config.yaml
encoder_arch: "repvgg"
model: "image captioner"
dataset: "rendered made-up planets"
train_examples: 195000
image_size: 48
crop_scale_min: 1
horizontal_flip: true
tokenizer: "word"
vocab_size: 28
encoder_norm: "batchnorm"
encoder_activation: "silu"
encoder_depths: [4, 7, 4]
encoder_kernel_size: 3
encoder_stem: "deep"
encoder_widths: [64, 96, 144]
fusion: "cross_attention"
label_smoothing: 0.1
decoder_width: 384
decoder_layers: 6
decoder_norm: "rmsnorm"
decoder_norm_position: "pre"
decoder_activation: "squared_relu"
decoder_mlp_ratio: 4
decoder_head_dim: 16
decoder_fused_qkv: true
decoder_bias: "all"
decoder_qk_norm: true
decoder_parallel_block: false
decoder_inner_norm: false
decoder_drop_path: 0.1
decoder_positions: "rope"
decoder_cross_attention_every: 2
decoder_tie_embeddings: false
init: "xavier_uniform"
residual_init: "zero_last"
optimizer: "cautious_adamw"
lr: 0.0011
beta1: 0.9
beta2: 0.999
eps: 1e-08
grad_clip: 5.0
ema_decay: 0.995
magnitude_pruning: 0.5
steps: 13100
batch_size: 256
epochs: 17.2
lr_schedule: "linear"
final_lr_fraction: 0
warmup_steps: 650
weight_decay: 0.1
Rows from block 2 of the text decoder, named by matrix and row number. Rows with one number belong to one attention dimension. Each number is 128 + 32 x the weight over the matrix's rms, rounded and kept within 0 to 255. All counts start at 0. Numbers have three digits each.
# v: attention query, key and value (stacked) (decoder.blocks.2.attn.qkv.weight, 1152x384, the v third), inputs 192-287
# proj: attention output (decoder.blocks.2.attn.proj.weight, 384x384, transposed), outputs 192-287
v.125:175100128128128206128148061076128084091128128128128064102128128100096128153181128176128076128166184128128128128090128163128164150197180078187160097128192128128128149193195087128050183128167128128128128172128128205128128128128164146201156128128148096149175080099042128128110128217168096079
proj.125:206128201064140128072000128228203190128222028128056128215209128060147232128107253220192128017122128196021168191132143155082128204128078026161128161176058095128192149059005106057128046174128189115056128081032019201217128142051140128068145128143128196255228181214190191067137141090000255128
v.126:128128128128128128128088049128128128128128186128161161128168098128128128082099162128072128107150128170216128074092099106087128089128128128184128103150197159128157128128219097128085128081128128156105112155086128128158147128163197175089128128082058067074113128149128128074128100229185128128
proj.126:128162128141128128070039157102128128168172059128088090088128128169115128099156128219156128141128128197065095192153156128047128058128128044166183128105128147102128089169055128187128128187152183099090096073069021084164039154128128174074128072181111215187181128162128149081128209024008128090
v.127:128097194128079196128128042167128128128148167049128128094128156086156212057128128128128128128128097128128158128128128089107064180128098128128128171128153128128172178159128098077128128078172177099128128209128128128128128128128183095128128176157128128128169128128128095184160128128128092128
proj.127:108100051092142128128012128094165103210128000195039128071128128128149109128176238179177128128021128128000173128162128097046086128128107048077163092174151045101046110128070163156108043169128210032099043088128052140180060255068158128000181128177154255202173208128128128077043119128086255166
v.128:170128128128128074128128069128128182128181128128128128128187128177105128086128080128128155128128128128179128182163128128150086159065128097086128128128093100088128128085094128152201128128174128128180128128161099097128097128128128151128128128128128128099128128128128085083161086128128163128
proj.128:128128172045181097128128091188168165096195128128182128179151100128145241097128162128128128055153162099128128128128219128128128245128088128188092150128075128128194162128104128076164139128103128165100164091125035205192128098054128128117128128128095128181165128174128175128161128128061255128
v.129:085128094128128128128128097101128175128204128180128128098128128128128128091128128061128106128055128128128128128184172152190083128128128091128128128128176128128083169128102153079105156128128128128128102160128158143128107128151157074128128175154194167169128128128128167128166068128128128128
proj.129:128128128109128167128128114128128128128128151100183128156111128128128160128128128128128128106128179128128173128128128128128128180172128128156128128052128146128128128128128128128128152128095128184128155128128128128128128079128145128181128128151102128162156128151095128128163099128108243128
v.130:128096128128128172128095096128172069174128128128128128128128166128128090128128128128089128128128163128088128083155099094128159128155157128167128089128128158128128128154128161128061075128158077179128164128049128128101128128128128092196128128099101128088128035128181081175128128167183128128
proj.130:128075092128141088128128170128128146128098004128065128078128121128165088128128128128084070156109057103128089094128036128128128086051128150067161128249128047128035150128128128159128099103128149056128015128146112095128128162128092143018128141128191208058094128091147090128069159128168212128
v.131:156128156128065170079128186128128128128076172128093128079128083076128128128175128206088094128164100179128128179128128128128128087128082128160128128093191098170166128128128165172128081128169128128082128102058128107128128161128159128163128163175171128084128078128169128128151128128128170128
proj.131:128128128157128128128128163128128128128128081163090128117093150166128089128104128113165128165107088128170090128128080128128149087064128149098158128183128104187094161128128160128128128128157128099160106128142128107079128134164099148128151128128161128128107128102155100128092128128153084128
v.132:128161128093161128128189090159159185128157155160163128162081084128090174169093128128128128128128066077152156128182128128094102090128161128128171128128049128128128175128080128128128173165093094077128082128128128160093128128087155128128170128105149128128081128086128168128100128072128128158
proj.132:151087128128128100128128128128128128128128128147068156128192128108141128128128160128128128113101091128106128113128093111128128128098128128099128128225128110147093144097128093112128057128147136068148112128128159128128128189128128114061128149103160155128128158104162128128061117140160044163
v.133:128080128128075074128056202092128128187128128181128128128128128081179128128081128089163102128128128078128128094128098149166128128128072128096170097128169162128082091106128128128161077097194170098128170128178088128075128128128128065128093128128128128097128173080170171153105128101086128103
proj.133:112128128116128195157128108128128113128128185089185128128097158128128148143128128128128128114128177128128173128128128128128124147172128143154102128033128159128128128128128128128128176128087128181112151163128128128128128063105156128215128128152128128128128128128092128128158128171128175128
v.134:099159128128093128128098128105128128182128162128069154082128128090128087128098128128156128128128128159085102128095093075128216064128128128093128070166167160128128173172128128128128061128128128157080094128047128091099128128077128173128188097075181128079068128128186128128083150176128128165
proj.134:187128128128128128128128128128128128105128149128128128128128128128128128128128128128128128128128095165128128172128081128128128068128128128128128128161128128128128128128128099128128128128159128089128128128128128128128128154128128128128128128128128109128092128128128128128128182084128000128
v.135:128060128086128128128078128160100128168197161128128128128085191072175128175164189128161180080128078128149128162128128143075128152101100128165160128167150128165066128162128128128098128128128161128128128128128128128080088095128128128128187142128192181192166128128155128155128074128095096167
proj.135:128123152115161112251151119140151166128128076155187084148112128128167165100128128063099128095110149099165128073128100164169128190128128141092103156161128047104114143128158171128128128128128128128155073112157128128128128095128128128128128147128163139128088144117072076137104108184149255128
v.136:073128128071177074128086128128079128128128128060128088128170128128155171128128128056128169128128167128128128147157128128099128128157150101158128169128174128128151128128193128128105219128128173128103128177195095128128128079168128165174128142128074165202177128128051064128089068128090181065
proj.136:083128128113128128128128128128128128128128105128128128128128128128128128128128128128128167128128128128128166084128128128128128187128128128128128128128128128128128128128128148128128128128128128171128128128128128166128128094128128128128128128128128150128128128128128128128128128128128255128
v.137:128128128128197128128167156098088128128098165128164083128128067128106185128128105076102095128188128097128128128128177128128179128128128128164128180128056095128128128093081128170200177128071156128128057088085128128128128154128128128128128104128096128176128128189092165128128128062089157155
proj.137:071192109171080226012060128105099099153107247098102168128099128128085081128143128195128152176155205194128168181128212092089128080180128117189149089007152255147128059128106104128096128188092151169078198156076128101128128128128128128179128107128047067165204095148160197128162128096067000128
v.138:065128128128184128175065128153103153128184128128151101170128128128128128128091128093128128168128170110128128128128128128160040128096166072128100128128167128128128128128166154102171128128128128168128101157128093138083073128128128128160128128128128128153128128128051128128098128128056128128
proj.138:099128128111128128128128128128128128128128128105170128128106128128128152128128128128128128128138169128128165128128173128128128183157128128128128128068128128128128128128109155128128142128100128179128151128128128128128128082128128128158128128128128128158157128141098167128160128128102255096
v.139:128165175128128128128169084172128166128153128098195128128155097128071159167128128088128188128128178128173128128162159096128128100128090128170128165128128089128128128183148160128081128128128095177162128128128155180128128128173128156189090093128056128128094128128069067128128128159128157128
proj.139:187050128128156050128135110194185172104149060154053144161187108046176199098092243128155128062087088079092128083096099128128149197085108120090114128255128068161092226095128066086176068081162128079152128128128128165154171180085108101043134190105204193128098153128186128128081128139151220128
v.140:161182128099128177128128128162097128128128128128128128128101160094128128128128128128128062168128128128166150128087095128128180128172096088155128128128128161044164128128161158128128128128128128173128128128154090098187148128095183128128156092101069104160128094179087082128128089095092091128
proj.140:128083100160128128128128148128128128140083060155051128078128128128128047128172151128128128165113075128128128128128062128110128059092128161048169128179147128163057169142128169157128106128158095096128120105128128097128128151181117128078140128128177184128101128085187128128083156128128128084
v.141:128068077128128176095095159128154087185128128168157092160128128063128065128128181128128128128071128092128167086172098165096178128128128153128091088128182082196128155128152156154128128128128128128154128128128158128070096085128128128128128163128194156128128128128128128128128086077159159091
proj.141:128128128128128128166188128109128110128128128169128141128128162128128128157094094077128128148093105085155128081128068128153128128128128181102128128163128084128096152128174167128112128128128109098173082167182166111055128128154128128180155158113167128086103128090128074128128110181200167162
v.142:097184155128128210085174128192128068185128128074128077128087128159066029128175161128128128128194128128128187158159097164128219091157128128096168128128191169128128088187128128128128128103128067167128167101104153128128128128099166128102128128128128160128128030128194062160128182128128128128
proj.142:128128128151128095128146151128128128128128099160093142128128128128128095128099128112152128128116080110155106128128080128147128108082140128091128128193128091174109158128147128128128106128156128077163093128137166128102128153156109128107128144105167128097101128100128112128106128138185072143
v.143:128128128128128068128128128163128128128128128128128161128128157128128128128097128128102170087087098096186128100158128128203070128089152091128094128128128128079128128152128090169096128128160164128100128162128157128089128128128166128128128128128128128128128128071083128128085128128165128153
proj.143:128180128099128128128115098093121112128128225083208101156115113128117176128171120150128180094164212177128164163154195128128120143221113128222103128000108202076182070162100128143128190165087128202057183128106100128184085058116162128195112092157052088181173107185092195128179128108072128082
v.144:128101100128150128128128075197128116172161153091128128128092128128128095128102075128183128084109128128202128202174128090095186128169128128128128146074128128174107168128091162073128092085128099128128178128128128128128109128128128087169102148128143153128128087128092101128187103128128128153
proj.144:183090166080140128149128113161220158091151065146106179221248109021190205107119238063153180038079128090029128053081143128128100198087159128128128145211106093166128152069128078102166063127128128071158114128132183200128152176103128100087134188128128205169099208104128128128073067196161192208
v.145:128100128128128194128065186128128095161082128089087128128128201128128128128128128128162128128128128128128128128153076093082179128181128162160186128128187128155128128166171097128128128128128128128128175128180128154128057128177128081128174128128174128128178076156203128128128064128092105128
proj.145:168128156076188128160128107138175128103189095145128128179215128073144194128094165100162168061080128109128154101128128128128104191128128128112109145159089067128159143075128102092128098128128157100149105149153104173128128128049158128123128172128128181169128207128128112128119096170137208199
v.146:164128091093128096176128108103128101104128128058184092128128128128063128128197128128128128128096165128193128153128128090085128128160099110128086128128162128128103153187168086182061128128128128128128128128097128128196128159128128168128157128128099094196100128213128092128128128128097092128
proj.146:098128128128098128128098128128146128141155128149093156128176128104128098128117145108128145128113128128099140128128128128148087128128128105135128128128134128151128110128128128128128079128128172098128128128128128128143109155128128128089128128128128128128128141094157128128109095128128138154
v.147:155091128100128128156095128128128128128064128056149128083128085099174087128128128128051128128103128128128166082128128168159128095168188177163091128128128128128066128165128128173080092128128128128128128128093128128184072096128128157128157162128100093128098166128128168128096128128128128128
proj.147:128145102128128128083101128128128104154128112148106149115128128128106109128128128151154128128098128128079157162151143091099128128158128063155128105128128110128128105145095107128116095152128185112078128128128084128161069189128143149095128128128128171189128177128128160095128128092105128128
v.148:075128128128128112128128192128093090163174128176128198128080128128128166167079171174128183173060128088128128091162128080166128128128128128084093128109076155197128128096085101081081095108128160074128157178128128104128128128128128095150128103128128128128128093096174128170184155063161168175
proj.148:118128128110128128195128128128128128101128117128180116128128128128166174128107113096103159110128128096166128067128128128156128149128128150117128148128128128128128141128128128128148152128128128128154128128163128128128128088128128128128105128128148128102128108128098128128128128164128255128
v.149:128128197082085202072128073171078128128166128064183128128158169090128106128128128099128172128128209169128175128128128128101168180128077104128128161128128110128128128168128098128128128128171128193128187080167128128128128128128128128097128128128154083128176128181128108149104072128092152128
proj.149:128128095071150128068031128128165113186196031203068208128231128110154128128099192128184171090038128088002172128155154072104078205104128083128128084198128046158144101090090097128128034167128203055128072141154056214160101225052152128084145189128114255201163232128128128080128064128128255199
v.150:128092060128128128095118128069128144128093085128128128128166128147178128128086098128183173163161096128128128128128128161128128093128153128128174128128078128105172128128088156056128128153128128128128153128090157097063128098085094105073077128159171176128084154073128189128102173043091157128
proj.150:115128128160128097128191128128078147096064178090183061128046128172128128128143072128072112171177128110209067080128097128128128128128146200112128128109159147100095151173193147170128232071128071177128133128168128086063128081128128128158119087128158059055089062128068128128136155155128128075
v.151:156086128158053201128128128075128128128128128166128128088179128099128076128128152128128128128128187128128161073128160178138128128097156128128152128112187128196097057088083128178128081089160128128128174128128128095128128090128128128100175104165128128153128128093128162128106079144128161128
proj.151:148156162091184128128128128158128128108196128128180105128128128152128200128083110128154110106151128128157128156152147128128128179146091101152128161128094106128204149128128128102128160128128128149128128128128061161148128093128128142174104128128128128155154118152101128106178128117110217097
v.152:168163128091184128153155128128128069128128166128175061155128128181128128128183128128128128128128128100185128083128128128179128128128128095128078103128107128128128128181192128182073173128089128128188128128128094128128128128128224161128094095165070128151128128128059128083128128196153083071
proj.152:089128053192059161054101149079079101163054128128058150075128111104099044128194140190090128169109108182078176128128128128080128058144164128092156074128151174128060078169128128170095100128128128128093128147078190061128128156165128128128146103128128128100128095128178143143112142128128030128
v.153:156128169157128178128152128096128128128078160068128144191101128158128128128165128149128168180205161096128096161166171128185128162128128180098128162145128128056199164087128128165128128168074128101095098128094108128128128128128128150128064081185128128128128128193088128128128128110161128071
proj.153:086145128174109141084128169115093128143128152128084128128085170176104074128128097128128128208128128128128087128128112098128128054097150128145128100128149158168128117128145128145116155142151114128128128128149154098065128169133108128143147128128128102106113128105128128113128128128128000128
v.154:128157179079089128102128128128128111128128128128128089082128128160115171179046048128128128128128168128150149128128128128181091195128093088150177128144128080075128128168165128128128128082128217105170170128208128192128128158128128172076163193128146171128202199091064128158152128203128128151
proj.154:219085128105128081125149095128157128101064100128128103128154069038128128128207211197128081058119116196071153128128128151060173128141128101031128128178128128128064169128077106128161095103138080080174128085018172128128128128118154107128128128112145177128089142165128128142083128128128128128
v.155:181128168150128185128128128192128096128054152128135067101128178091125128153128175128128128085128173186128128128168103128128211128128158190128108128079221159128086128187170128128048128089101128128147128128128162176128128128236128128128174128128179166207128099128128128128128103169128059128
proj.155:157128128128128128100128128128144128128160141128102153146173128112095128128101142128162128109100128155128150180128136106128128128128128089156128128147128128128186128105128094111128092128146164091128128128128128137128128152113128128128128128128128116161128171128128143128128128128128000178
v.156:161199128077205128128170052215128091128128168036170054128128128176128128128128128128128128128181128090178128181102128182112128101128128128128128212128156128087178175128195152128088128174179038180162128099128128128210128072172128128192128128128089091128128128128128029083151174128055128128
proj.156:128104128128128128128128128128158128128160128164067204170222128096128106128105157095165157128101128107082128114128128086148098128089145128131128128193128106171128128087128105107128061128128178072103107147143159149128128197119128108089143160128128128128114164086168128128108078148153081177
v.157:128086187128128128093159128190158077100128128052153102065128177128052079128100183128101128075159187105128200128128099128128184128157098184128128096128199128128128128128148128204029128090128078128147128128128128184128128128180158188185147171128128128128104128174128128158128128197180128128
proj.157:189128139028174102033035103191207179128255047128117191196224089128177234113094200128174186029088128128022194146152197069128073242128075003145128128182056036099239128076058035069206017128128252065050079086128027231255095176046128128020085200157100209237128227160128230094128079087057255165
v.158:150128069160128128128074208128128156179099128128128128128099128128155128128078149128128153128128067128092128128158128128128128164155128128084128128128128092196128169128128100128128067128192101152128150128170163128069128128180068101128128128128190128128128128087128128128162128128128128159
proj.158:128128166128165128201151128125128128104128143128187112174116162128128174128093109105128128119128168106143128081128128128145128136128128156128128150128128128128128142103189128113128170128128114128181128160184128138083128113091128128166128147128128128115128128128085084128128110177149145163
v.159:088094128149128037128128082099128177084165085128078128128128128176095128128081072128128083158166128128128128102106066128170128128128128082152128186177063154128187128034085128128128128128128190081128128170163097128128128153044128085090088156128128114096072189128128128128162177066103089128
proj.159:102091093200054128169128128088065128128000145088128072128000111169128090128218079164046084128165079153218083110096128169128162051128151219064128128099169189076000128174162196180084205128110034176189164128104189045080128090203128115136128059128177128128089015128128128163128179128128068073
v.160:104105165061128077150103128093128151157182095157178200100181161128151185128128128128163128073128128068128128128128128067128128155128128071128090086128162089128101169158128180161157094128152096128170194177195128128128128167128113128128100128128166128128128160128153182128188128195128166128
proj.160:128112128091128128132070128128174128156128035128128128128185106088161156128158184128128157074100128128031150099128155128102128201128118096098128128158128084106128128109092128128155078151107174095128106103087083182168128128100156128067128128128128219153128164128128128128086102128102255147
v.161:128128071164149128171080199128128092128087156128128128128128128128169128128164170128174128075078128128100128096108128128104128096095093168128169128128181103230064128128104103128128128072153128102128172104128128128078161083207079150128180128128152128128104169189128153128128166128144157128
proj.161:097128128136106128128107139111128128128128130128112128128128128128092095157128128164128128160128128160128128180128128128111128078128128128128128128085128155128128128128128128128104128128128128153128128152102128128128128128158128128172128128128109109128128128144147147128128156083128020128
v.162:177128193128128189128065076153092128128154128033170128128128165128128128070179128128128128083163193169187202184128128128043182100184128128128160128078190082084128172216160170185077155078128128128128196128160128128128103076128092128173149128128162157158175090128128128128191128202128128086
proj.162:128128128073160110128128128171202128131251045182128182128233154098176189112084181094213128057042128051000128077128148053128073255076128020164128128224128047203164128039096066101162031165128237024109063128164109216128091255055128128041163188128128227128128229078128179065108024157128255208
v.163:128075069076160128047060128128128128128128083128128197087055164084123128128128128128096105128086128094151128115128079128132128099128128128099128096101128083080128128128107170128128128169170200153128169128128093045128128128092128103091100128128128169149162128128128128128128157128089212128
proj.163:086128128115128128128128128128128128128128100128128128128128128128128128128128128128128128128128128091128128099128128128128128161128128128128128128128128128128128128128128144128128128128128128128128128128128094128128128128128128128128128128128128150128128128128128128128128128128128255128
v.164:128179128078128128088100128149157128128162128182128128128128128128128184103128128128176128128157159128179128179128128128154128128128128128173128122079142105128128110128150128128102094178166089128128193128128103128085128089170078114128128128128128145097141128128128128084128059182128128128
proj.164:128128128102155128128128128128150128128128085128128128128169128116128154128128128128128128106105128083092128090128128109128128195128128109128128128154128093128128128128128128128128128128128161114128106128157108162128128153092144128100128155128128178128128149128128128128111091161128255135
v.165:128128082169128087128167097128180096169087128154093128128128128154168128128128094128166086104095128151154092128165092182092176084104128159128081128082128152128104128128172088173153159128088128109128128080128128164128128166181086128084128071179128157128107097168128128128128185128128085151
proj.165:128128128149106128128128128105128128128080152103128128128128128128128097128158128167110128150128128169128128151128128152106128057128128144128128128087157171128095128128128128145104128128128083161128166128098183083128128095170128128173128096128128100128128115128128128160128165104128000104
v.166:128128097128068128128128183160099128128106128205108189157082164128128128128128128128128128146083128101128157128157128128160128128128128077128165172172147128163128128128155128128183128092161128128128177157167128063082128086128152128128105162128167128128138081060193199172128128128128128166
proj.166:128120128112155128165161128142128128112128128128164109128110128128151157128128128101096128110128128088141128080128117128128128164128128154108094142128128105098114128128128146128128165128110119151143128144170125128128128090128128128128128151128141139128128128128097118128128099183151255107
v.167:128090128103128105165152128128102128128083161066128145128128128128128176054093166077146128080103087128097128128090128128128128100128128128096092128128172128128128128128128104099128078128097096128128128096128096128128128084162102078128164128128179157128128157166095171183099128128128128128
proj.167:128128094128128128112093128128128128128128128147105128128166128128128128128128128160128128128128128128086128146128128096128128128128128097128128115128128128128128128128128120128128096128128166110128109128128128128128128146115146128110128128128128162128128128128128128128128128128128086128
v.168:099128128164093059185167128101103158175128128191092128128128128170128066191128102090171157128076128160093175128128147128128075128094128128104128128166128156171164128128062128128128128128128154062099077128128169128060179128148096128089088128154188128128082128090197165161128128128110158207
proj.168:159128172119157128128214101172111149077128201093203128158061128140128193128097128088097103119175159117234128128128128170128150165128128128128097165102112144094161177128160128112149198103128077181128166128128128128143128023128101128166088128128128036114109090128081128128153128128128128099
v.169:184165165181128128177198091161175128089096151084128128128128128171106168128128151128174163128128102128128082128128165128128128128128128128128128176182066128128128186080128128128174128168128128128128086154128175128084128128128092159094149128166104077187085128128078128128128128102128149128
proj.169:139128128156092128128128128105105128128104161128115128128106128128103089128128106128108097141128128166128128128128128148128128059128156147128128128119153162128128128128147128159097128128128087128128128128128188084128128128180128128162128099128128094105128128128128128157128154128142000128
v.170:109128195128081215057128168128128128195091128146080161128165128079128128128128195128101128128109128128101182041128128128156128128128128128128128080128155158128128128128128094128099128160128089153128128185158082128097172151128128128128170160094164128091128128178153128177128067164098128160
proj.170:104128099128128128117058128128128128156196072177072166128211128128154128128128162128128176128082128077128128128128141074155083131106128070162152107160128082128128128128107100128128066128128235074115064128165128165128078234069165150031156165128128179128128128072128179082096068143128121156
v.171:098160128128128050074128155128128165062128128128098128086078128128151128128100073128128128162128128107065107128128076128182066173075128128128128128128067085128099154094128128128197158195128128080128128128128128128154182165017128078065080128069155128128128173090088128128128091049128128128
proj.171:128128156128128128158193128128128128128082128097173097128066128128128128128149128090128100147170128128202128095128120178128172142128128227114092149104128145128089160128165167128128186128105052172135151128128144128104128063161102128179128115128128128100096128128106128128128128177158214091
v.172:162171083166156087109128128100128128065159128079128128100128064128128153173162128099128162128088128128154128196128170160128128128084128155103073202128053161048186161128162168128169107128154096084111128092158128153128182128091128092128128128128128128094128103094072094128095183094128128146
proj.172:128128128128128128128128128128128128128128128128128128128128128128128128100128128114090128128128128114128128106099128128128128128128147128128128128128158128128128128128149128147128128115128128128128128128128178128128128128128108128128128128128128128105128128113128128150128128149128128128
v.173:090128163156128187128059128099085128198069128188086177169128128154151128060128128128105128159128173128128093052128128128152128128161128128128092053128128128128128080128081177128092097128081128176065150128094128128128180164128166128128088128164166169100128128128128196128128128128163128128
proj.173:112128128128128128128128128128128128128128128128128128118128128128128114128128128128128128152128128128128128128128128128128128128128128128128128128128128128128128128128128128128128128128128128128128128128128128128128128128128128128128128128128128128128128115128128128128128128128128151128
v.174:092098128092128162081067128128128094179128128128082128128128128073097171085128128103155128128158182108106170128128102128094085128191128177128156101128128086179128158128128128128128099075082128094128128171128154128128158128128096128154152169153159128093178128083128160128128091128128128128
proj.174:128128128102144097099103128128156112153145069162128159128188128128128128165128167161180152107073092128031147152159128101109128162128098092128128110163080085128144136128104104094128081147128159095115104145103084153128128162101167128128148148128128166165128174147128128092128128128113199160
v.175:128128128128053128159128128128091128128128128163072128128128167079128128090065128089106128128086086128128128128101128128128128128128128165094174128128146128159128128128074128128183057128128128128079128183128097128128128081182079062128153128097128128070128128165199128156128128070159186178
proj.175:128128162101185089182188104153128128074168128128168106165116144157148194128073104076128128124128154036171097071128107128179128161128128128128106156147123087112128157099160128119128169128128128128178109128221128148128128126088128128104124163128161128128128128089058110108128099178167217128
v.176:090164128128128154128199128128128159128172163078193094065128128128128101128095128156128068163228128128128103128128128176128128161157128128177091170128103156056128083156128128187079185128128076100163128074128128128074128101167187165181128090128081159128128097082128077091128153104158098128
proj.176:189128163128159078128148107209155163096204149128161128166144128128128178128089128098155105094128128095156107148112128128164128196107128089140128145175110082128194147099128093086164128128146128090128128128148128158146128137105128128094128164111128074128106153104096128128128097128128128128
v.177:128093088100128128079091128159155084128128168128128150128097128151067128128128162128128167054128128182167173128166092086067171128128128184128099128128103105128128128128173067128128099094128088128174176128128155146185128165055155154128128128128084128128163073128175128128128128166169128128
proj.177:128128097186128128128128128128128112162128061128070098043128128128108055159128106128128036182089041128171099168128020128128138053088128128057179108201170078128060128157128161128108105111154128038197075128128184061061128180212128128101157128128192128091075128069128060128076128157177062128
v.178:094128086128157102071106179141128128165213128118202128161128187182128154108128065128128128128161128099128128193159128153128128160128157128128128128128141128128128095073128128128128128128128128128165142128208128128077128128128128096085128128166087182128139128097107091128128083128128187128
proj.178:128104161075163103163170080166180128108103120103146128178155091065162207128128193128128165054128156115102156056128168151128128224161098162128076154128096112128128170099128128085165128094128083171154174128128128184128180086066147101155128128092138155128128128175128128143128128175128255128
v.179:085128128128128128128128092164128168103128164128169152128107161163128128145128128128176109084175128160157128128128128158128179128158095128155128197128104128128178159108160128088128128128156128128128128128162128128128187128128128128177128165111128087128128096128128128173214157128128128128
proj.179:141128128128128172128128128128128128128128128128105147170164168090136164128111128106153128128076145109128128117128147072128128128128142111128128128128128128142128128089128099110128080128128128107128128147147158128128128150128128101128128128128128166171128188128107128128114088155142082163
v.180:162166089128128095089185077166128128128093128073128128128159128157128128128128068093128128128128091128128092128128128171128128128128128167157128128164128128128167128128104161099168172099128172172128095128128128128190146128128128168094082128128078128170128128088098087128095128128128128149
proj.180:145128128145090156128128128128128128128128149128094128178128128128128128098128158161128142128093128128128107128128140128128128057128128128157128128122161184150128128128128118128128108128128128128128154128128154128128128128128128100128149104150128128128128128128145128128105159128128000128
v.181:128128105078104189088128078128128089128071177082183128128128068076080128078128213194128182059157095208128175179128180128092176128190098128091092128128177176128128169206128128181128063128128128128128128128128128167182170128128082128228150176106167128128128064128177099128097174128083128070
proj.181:128128115078231000177151128221128128091255000208156128058233167128140128128070076017128058115128041000128128128130038051248078225032128064053128128255128000114149157153190128128177081128174255000183000128193104161152057220128109128000108254085184128099074186000072048086128026201200245152
v.182:101062083169128128159059178143128128128162128128128128128193101128128128128128182128128169128128128102128128128152128128161128079153128087128160128128147163128128082128128128155181064128158128128097128128158128153128128096128174128128128128128083128164139128106175128128107095144104128128
proj.182:073128089128113159128128128083108100154060124128128128106075104146128086143161128168128152148128128146098156100156128163108128091167128173117128102071128167128074128153116154155097151128101100181088144128119106095120128093128128128173128104144128161128165090158128152128156163104119198105
v.183:128128164151169085171128128186128174128128180128128128174128081186128189092128128086128157128159128167194128150128128128173128128128161100128128128128081128159183174075101089165128128128128128102128106128171152165128164128128090060128128128128076085128114128101128128099128128113163082128
proj.183:128147128147099219128084144092128128128128133128102128128136164150101128104128128128165170159066161128090101128128128050095121073114153128158128128128128179154128114116128096138074128192128149128110128151168147128128112206091128128128128128128107173163128150128128128128128128099128000175
v.184:128152169128128105128102128128128049170128128128128089128099101084156128128209128128128170128073188183097128071128128128072173099153128200156128063128128148184062128128158148170128079128155128128128128128128170097186178096086105128100161084128128092128150095215128166128091128098128128105
proj.184:024165087167065255087072171072079098155118160109128128116094168171128048128128040128128164189144194128108128128201165091128128042156138156159178097000128194128128050128120128172086156128097196199053128128128128087115128091128128128179128103178088128128181119128128155128197128086085031128
v.185:098128128128160128157128128128158128087073159128128128166128082128128188055161161151128128086090128128128103128128177161081105165128128128167097172128128097036154128189128128166165090128147089128159104128128174128210163128128160128155128162128128100128171128190083086128128128189166128128
proj.185:128128128128159090128128128159128128128170095148128128107172128128128128128128128128128128128128128093128128128128128095128128156128128091128128128162128081128144128128128103128128128128146168084128087128128128141128128173111128128087128128107128128128112128100114128128128106128128128128
v.186:158158218128128173128172013128128128064128153128128142088084076169082128089128186128064128098177155174128088128128186128081128128128177128170128178155128192128097080164213066128072106128128084128163128128128128128128161128128128148177160128128091128128095072172138128189128170128145128052
proj.186:142128128150154052128128128158109128128181082166128104128143155174104102128115083092128056128128049098128087206117062104163128128086136071093184128186128040119141128156145128128141128128169165036128068128128128128139092186183128128032128157128128096128095128049110090128104108128144042101
v.187:128171188167128128103128092163128128169099151063128163128128175128074128128187128171128128094159128128156128128128170170035128096203085162128074128128178182151128128128128165188068158161145128128087128070093151128153095128128094188162128079155128128128128128128128093084086128156087128093
proj.187:128128158104184076128128128181128148112230090128163114128148143128152154126090100084128108114155128068169110104128128118199100206097128114128128128179119042124164128128149128126178128128144201112128066104156096169156128128128128128053099169110128128128128128063096128128140075162128244128
v.188:162128090128158128173128094128128128128154100128128075128128094128104103103163128092128128128184128128107128128161079128128128101183128128089169083100128128128153082128161128128154128179100172097128094091160128172128128128128128128101128090128078128087104128097128128128128128128149104070
proj.188:128128128128128128128128128128128128128128128128128128111087128144128128128128116128128081128128128148156128182128086128128128119128128128128128128128128128128128128128128128128128128128128128128128128128128128128128128128154128128128128128128128107128128128128128128128128128128128074128
v.189:128097128096182128128128160128128188128128128109099169166154128128163182096090128128128179152103083128081169128128128128128067128128128128128173128128128097061107100128128088077169128086128156100128153128172128128171128128042152084128128128128128128104128184089099180090174128152128128128
proj.189:109128128128128128128128128110128128146090128128086128128142128128128111128128156128128128128116128128109128109128128128105128111128128128128128128128137128140097128128128128128106117128128128128128128128128141128117128128128128128128145128128128165128128128128147128128103128145128128128
v.190:163128128089128128099128128128128054128089089128128128104128177068067128069185128128128128128101128128088128128128093128054092128128153128128128154128163153097128128182089128154128093100168128150094128128128128097128093106128096128128128107158093165128128128152170128128081079128128128104
proj.190:128128128100174102123142128158128128128174107128182128128119128170128128128128078096128106128167128080128128128128128119180128193128128128109128128139105083120162145128128143128128154128128128128128083128128081128128128078128115147128097128128128128128128128101097128109179128128128246102